A small sound classifier, trained from scratch: widths [64, 128, 256].
Rows from block 2 of a small sound classifier, named by matrix and row number. Rows with one number belong to one neuron. Each number is 128 + 24 x the weight over its row's rms, rounded and kept within 0 to 255. All counts start at 0.
Before each neuron's rows are labels from the 100 clips, of 14848, where the neuron reaches its largest size: "responds to" is what is common among them. Only what is clearly more common there than usual is listed. The data: struck, bounced, scraped and rolled objects made by modal synthesis. In brackets: how many of the 100, against the usual share in percent.
# gate: MLP gate (model.blocks.2.mlp.gate.weight, 336x128), inputs 0-127
# fc1: MLP up (model.blocks.2.mlp.fc1.weight, 336x128), inputs 0-127
# fc2: MLP down (model.blocks.2.mlp.fc2.weight, 128x336, transposed), outputs 0-127

responds to: membrane (36 vs 12.7)
gate.85 [151 122 118 122 100 144 126 102 138 117 120  87 131 127 137 154  93 124 116 117 105 119 130 146  78 119 127  22 131 153 144 142 118 116 123 117 135 138  97 147 130 149  91 108 115 103 124 102 130 126 150 118 123  82 107 142  98 146 107 143 116 109 119 118 101 145  96 115 138 103  87  79  94 124 130 100 165  67  96 127 129 128 109 143 130 135 115 125 108 133 142 156 139  88  90 126 140  90  63 123  91 153 131 101 143 125 124 151  95 144 125 158 127 124 156 134 113 105 103 138 174 119 126 150 110 173 128 144]
fc1.85 [136 120 123 120 192  88 142 114 138 125 164 171 106  96 146 115 128  95 176  98 182 111 125 128 123  60  98 168 134 129 163 142  93 131 129 113 128 131 136 123 128 115 144 111 123 145 124 145 123 155  65 136 143 134 113 177 128 134 128 133 147 129 168 140 113 144  71 115 117  73 133 113 122 141 127 168 106 134 170 161 131 119 153 105 157 129  99 110  95 121 103 123 111 130  98 100 158 141 132 128 103  87 100 133 119 144 115 115 109 123  98 166 134 115 125 137 128 119 108 139 101  74 142 117 124 127  98 149]
fc2.85 [143 120 129 130 132 112 150 152 131 131 132 135 134 142 137 141 135 127 140  99 129 112 157 118 127 107 144 138  98 177  87 129 153 123 136 115 146 154 110 117 137 175 147 130 131 161 145 132 166 160 102 137 110 130 137 129 100  95 126 145  93 132 165 149 150 148 157  86 123 128 184 132 102 128 144 107  56 138 108 120 134  54 150 150 125 130 138  96 148  92  58 103 182 136  92  96 139 138 122 110 146 114 143 101 170 127 126 115 149 101  85 179 119 137  92 121 126 152 153 130  99 109 138 127 116 150 125 120]

responds to: membrane (31 vs 12.7)
gate.16 [105 124 121 149  90 121 147 101 152 148 153 153 134 169 113 127 149 146 120 153 141 154  92 158 126 149 136  92 113 173 135 149 113 135 155 103 146 126  79  84 130 128 101 145  74 181 153 137 116 139 155 112 137 139  90  71 150 145 107 124 130 132  98 163 173 128 148 121 126 136  92 135 103 145 131 130 104 121 150 139  94 149 115 135 108 131 148 111 155 121  76 142 158 123  93 129 181 112 138  64 134 136 120 121  99  94 122  86 121 142 146 149  77 126 107 127 139 128 166 128 106 121 135 117 110 100 135 118]
fc1.16 [128 137 109  99 133 170  78  74 140  92 142 161 143 107 154 104 137 157 136 138 165 129 137 166 129 163 161 147 123 134 171 113 105  90 120 130 118 122 109 115 115 137 143 179  99 115 113  91 133 140 144 155  98 126 174 190  93 150 149 140 145 125  97 148 106 145 128  97 109 112 119 149 162 147 124 140 150 132 102 173 133 140 162 129 153 170 133 128 140 135 129 154 113 111 125 126  81  69 145  95 119 113 104 145  95 163 125 151 145 149 103 118 150 131 123 114 108 134 108 123 160 125 143  93 145 118 144  93]
fc2.16 [145 125 131 141 170 132  77 141 129 130 103  45 113 124 141 111 105 156 124  95 169 116 123 155 154 115 117 127 171 114  73 136 173 130 132 100 135 150 117 100 116 126 149 171  94 113 108 144 114 114 124 110 119 141 137 146  83 124 168 139 161 173 165 102 158 133 110 108  82 101 106 103 107 134 130 167 142 150 117 110 149 168 102 141 136 111 138 110 137 122 135 132 116 127 130 127 139 131 104 118 163 106 108 105  92 140 119 170 143 135 148 125  84 162 160 122 115 133 104 152 173 151 151  93 123 126 128 144]

responds to: membrane (39 vs 12.7)
gate.138 [137 154 148 106 111 134 112 124 118 126  95 144 123 160 144 164 126 148 106  90 140 108 115 129 119 118 141 157 111 149 151 137 154 156 122 163 127 137 144 131 148 135 121 101 166 100 124 174  91 128 129  93 116  65 117  88 164 133 163 171 111 126  99  69 106 111 135 110 115  91  96 124 127 163  91  51 116 124 167 126 122 103  88 110 104 132  83 119 128 120 143 132 122 154 127 144 136 130 105 148 143 197 120 122  92 141 122 141 111 130 147 110 121 123 128 120 114 110 132 134  73 170 111 124 123 125 152 130]
fc1.138 [149 110 118 128 134  49  96 129 117 101 115 181 108 112 145 114 105 144 124 133 136 115 136 113 127 131 146 149 126 125  95 163 109 147 124 143 128 109  77 129 126 106 137 103 143 125 106 118 190 129 132 153 164  97 133 106 134 127 120 171  95 138 111 156 172 138 162 116 145 130 134 160 128 134 120  90  81 157 156 161 116 128 119 120 104 160 157 103 116 151  98 133  75 137 128 110 126 142 109 197 122 132 117 158 127 120 117 112 161 188 127 108 103 127 129 139 124 129 108  76 151 137 101 119  93 145 157 128]
fc2.138 [126 132  79 152 138 150 133 162 139 138 135  91 111 147  87 121 127 161 104 112 120  99 153 170 149 134 112 127  97 163  75 115 151 147 126 147 151 102  91 130 162 150 156 131 130 135 145 165 126 143  71  74 126 136 145 132  89 137 141 139 177 139 134 108 107 162 104 120 103 124  92 103 120 132 145 104 106 164 170 118 118 131 164 161 130 153 117  74 100 150 163 130 164 111 103 128 148 105 110 122 109 132 125  91 115 132  86 106 144 129 124 115 141  86 166 111 140 111 116  93  98 129 119 116 124 116 107  96]

responds to: membrane (33 vs 12.7)
gate.66 [123  98 136 162 159 135 143 154 109 122 113 136 142 164 105 139 153 110 112 151 141 151  94 131 165  93 122 120 100  58 121 112 153 124 127 112 137 101 115 132 177 109 135 111 118  94  95 140 130 104 148 129 168 143 159 121 163 147 139 127 138 129 176 127 123 130 102 132 139 105  72  91  91 113 129 120 141 100 108 112 157 120 135 171 121  66 122 150  96 112 105 165 161 135 111 158 123  81 129 121 115 134 141 126 110 134 114  97 137  69 143 103 136 135 101 106 101 133 144 133  92 160 136 150 130 186 140 120]
fc1.66 [131 123 124  87 110 138 128  85 140 105 161  74 125 104 110 181 120  94 161 141  86 141 104 132 157 136 110 128 127 132 144 165 118  98 137 127 105  87 169 159  85 109  96 156 127 142 124 160 165 144 115 139 142 158 126 142 129  83 129 114 147 140 141 118 127 157 150 137 122 137 150 141 189 113  95 160  94 110 120 133 128 109  80 139 143 149 156 129 131 157 122 130 134  96 118  79 137 119 104 137 114 121  94 160 117 122 131  84  97 162 125 142 117 112 147 104 117 167 165 161 173 142 123 133 108 105  94 137]
fc2.66 [ 81 154 136 130 128 163 140 168  73 108 107 133 158 158 119 153 167 127 147  89 103 144 122 149 123 102 113  54 126  88 127 122 121 149 117 105 127  93  94 165 105 133  96 114 139 134 104  89 114 157  93 142 145 134 135 108 126 113 119 102 122 142 150 131 115 144 130 105 147 149 132 124 135 140 144 122  54 144 124 160 138 120 103 124 165 142 137 162 109 110  84 126 163  97 119 154 120 139 165 140 166 160 123  92 129 191 116 118 126 108 135 100 158 124 139 131 142  99 131 177 125 114 117 110 143 134 125 128]

responds to: membrane (88 vs 12.7); medium (77 vs 32.9)
gate.22 [121 120 158  88 125 106 135 136 124 123 150 112 138 107 121 141 153 158 119 137  85 128 125 135 169 133 112 174 103 101 118 121 132 114 129 155 121 121 123 144 123 138 109  88 146 139 109 169 176 131 134 129 103 135  72  90 133  95 156 172 113  86 135 144 129 177 127 112  92 122 149  84 142 120 174 124 142 151 132 105 119 104 142 137  76 129  90 139 147 136  80 150 128 128 110 145 123 130 110 116 129 169 105 155 188 114 159 157 118 132 130 163 135 123 100 149 118 127  82 106 131 119 118 184 104 168 165 132]
fc1.22 [108 182 141 141 146 124 133 104 127 133 119 115 112 171 103  95  97 133 169 129 141 161 116 135 133 118 152  87 140 165 170 130 112 163 125 122  77 129 131 117 139  92 146 162 163 158 118  86 114 132 124 115 133 164 136 161 119 151 139 139 129 144 145 153 123 127 119 168 146 125 134 139 107 135 107 117 140 133  94 159 131 131 102 142 173  74 157 120  92 106 179 119 108 122 176 125 105 113 110  91 111 110 113 137  80 101 140 112 121 127  68 135  98 129 110 147 154 150 104 168 143  76 118 153 122 105 122 124]
fc2.22 [169 116 115 107 126  90 126  87 125 149 136 155  91  92 149 123 140 125 122 148 138 118 103 155 132 114 113 122 143 108 115 104 136  71 183  83  95  59 108 130 103 146 163  95 167 119 127 116 105 115 110 148 123 139  73 143  98 113 116 105 130 117 141 138 175 129 121 112 123 177 127 159 119 112 151 139 122 110 112 115 108 159 144 111 113 131 101 117 163  75 121 127 133 107  98 124 130 126 120 101 143 150 138 158 172 111 121 129  77  94  80 122 150 123 132 142 121 122 174 108 140 111 117 136 152 158 143 142]

responds to: membrane (35 vs 12.7); pink noise (29 vs 8.7)
gate.205 [ 98 150 106  87 142  96 129 147 149 132 116 124 149 151 100 113 168 141 107 118 153 147 125 149 115 135 180 109 138 108 118 132 122 151 110 101 121 128 108 126 132 169 138 121 121 129 120 131 136 133 159 129 106 155 100 124 125 150 114 128 114  44 135 135 180 100  99  90 154 191 138 103 137 123 134 184 201 101 117 149  91 103 133 124 136 148 149 121 133 137 126 128 165 147  86  83 139  71 128 122 154 127 139 127  95 112 150 118 133 148 168 155 106 109 131 127 149 106 141 117 143 154 131 120 161 131 122 108]
fc1.205 [140  82 126 136 129 124 119 118 152 117 114 125 143 133 147 131 124 113 118 129 153 136  98 139 124  47 141 107 116 120 108 122 165 165 117 150 141 107 129 139 138 116 117 118 103 127  95 110 130 102 127 109 124 127 140 128  96 149 143 168 150 135 128 110  93 124 123 133 130 104 129 165  73 114  96 152 115 140 145 138 153  78  76 122  87  94  92 106 128 167 140 133 150 125 132 183 113 101 165 128 116 103 190  44 147 169 121  87 134 144 103 144 153 135 127 102 136 111 118 127  98 145 125 112 142 151 108 128]
fc2.205 [195 145 114 155 169 108 128 131 107 110 136 115 108 103 159 145 113 150 162 163 133 141 102 125 116 131 124 158 139 159 123 155 122 170 105 146 106 122 146 122 106 144  83 138 156 130 190 163 191 149 139  77 107 107 128 108 140 151 126 120 150 125 111 131 126 130 112 121  75 104  93 133 124 104  76 124  89 124 146 118 117 137 161  98 149 117 143 119 167 124 146 129 111 147 180 136 100 108  97 145 105 127 144 122 106 124 130  78 119 117 118  95 147 132 130 119 139 147 117 127 153 107 105 150  89 147 147 171]

responds to: membrane (71 vs 12.7); large (61 vs 34)
gate.97 [123 166  81 129  56 146  94 157 106 120 124 126 139 108 131 152 110 127  88 108 133 102  64 109 113 110 117 125 122 126 115 135 138  84 131 105 113 117 120 133 151 154 136 150 101  88 165 133 121 129 124 121 131 136 134 102 130 123 148  82 126 147  42 132 172 106 161 110 118 124 126 125 175 101 158 138 125 152 124 150  90 162 109 108 127 155  99 108 132 117 128 138 167 110  91 105 119 125 114 107 135 125 165 119  63 121 138 127 171  93 130 148 117 125 137 146 141 100 117 138 153 149 136 117 109 147 135 155]
fc1.97 [ 93 122 148 121 153  98 101 145  97 130 134 116 121 130 136 144 180 131  85 126 106 110 135  91 133 120 194 162 129 212 105  89 137 113 120 107 151 122 159 148 156 111 125 137 105  93 146  87 106 102 108 143 161 142  95 160 150 135 117 136 112 152 122 104 151 129 116 169 138 150 113 102 117 142 127  94 135 102 139 125 175 116 124 129 121 123 150 125 132 159 127  81 111 128  90 161 141 149 135 149 134 163 140 119 146 159 128 135 152 119 104 135 117 154 129 124 154 104 151 132 200 138 124 149 101 166 125 149]
fc2.97 [108 148 129  74 166 115 124 106 134 101  68 124 146 134 177 144  86 170 190  78 120 134 135  85 118  87 115 128 139 132 137  95 102 151 118 157 123  96 106 132 138 130 137 109 124  70 144 153 128 144 106 129 110 107 137 122 141 144  59 126 131 165 158 111 154 135 111 156 139 139 117 115 167 138 122 106 149 137 135 142 110  89 168 180 125 125 116 138 181 143 132  98 133 124 112 131 128 161 138 103 120 128 139 147 134 133 131 128 148 117 114  89 161 122 101 105  88 102 104 151 130 127 129 115 144 129 131 100]

responds to: large (68 vs 34); clamped rod (29 vs 12.1)
gate.77 [118 104 107 152  99 176 131 122 124  81 114 144 123 171 119 119 121 155  86 140 117 105 130 107 129 150 149 149 157 148 128 148  99 143 161 115 163 139 157 173 112 117 147 148 133 131 137 124 157 114 112 116 160  78 129 124 132 151 117 126 140 144 146  81  98  93 133 113 134 105 105 188 122  94 125 129 127 135 115 149 114 129  89 134 137 160 113  94 173 155 102 139 135  83 102 150 171  99 164 161 120 142 171  97 127 163 118 157 115 177  90 116 168 131 131 107 131  92 124 168 119 112 119 112 134 137 104 123]
fc1.77 [133 134 161 167 185 161 143 152 125 124 120 101 105 133 146 146 144 139 135 102 101 157 135 125  76  94 109 125 130 101  83 132 119 142 161 127 147 118 159  75 126 129 151  95 102 126 151 126 132 109 129 136  78 175 107 146 137 111 155 119 131 157 114 163 133 182  85  97 140 143 126 187 155 154 130 120 123  95 123 106 150 116 139 154 106  66 123 136 117  91 132 128 135 152 103 146 132 156 127 125 117 133 127 170 138 143 131 113 165 105 146 110 108 167 102 123 109 172 158  94 152 146 138 141 133 152 132 141]
fc2.77 [139 125 112 132 144 156 132  97 148 104 121 121 131 117 114 157 143  71 143 123 100  99 140 128 139 134 126 153 160 139 141 103 107 110 170 137 106 112 144 123 143 121 134 132 125 110 109 144 122  95 135 115 144 161 154 166 141 160 226 126 172 118 123 132 147 125 119 130 192  92 106 125 151 126 115 121 144 106 114 119 154 119 108 136 131 116 134  85 123 125 117  85 127 122 127 112  94  65 113 166 136 103  94 102 136 110 127 129 151 119 118  91 156 163 121 123 129 172 181 157 155 167 113 158 159 104 115 127]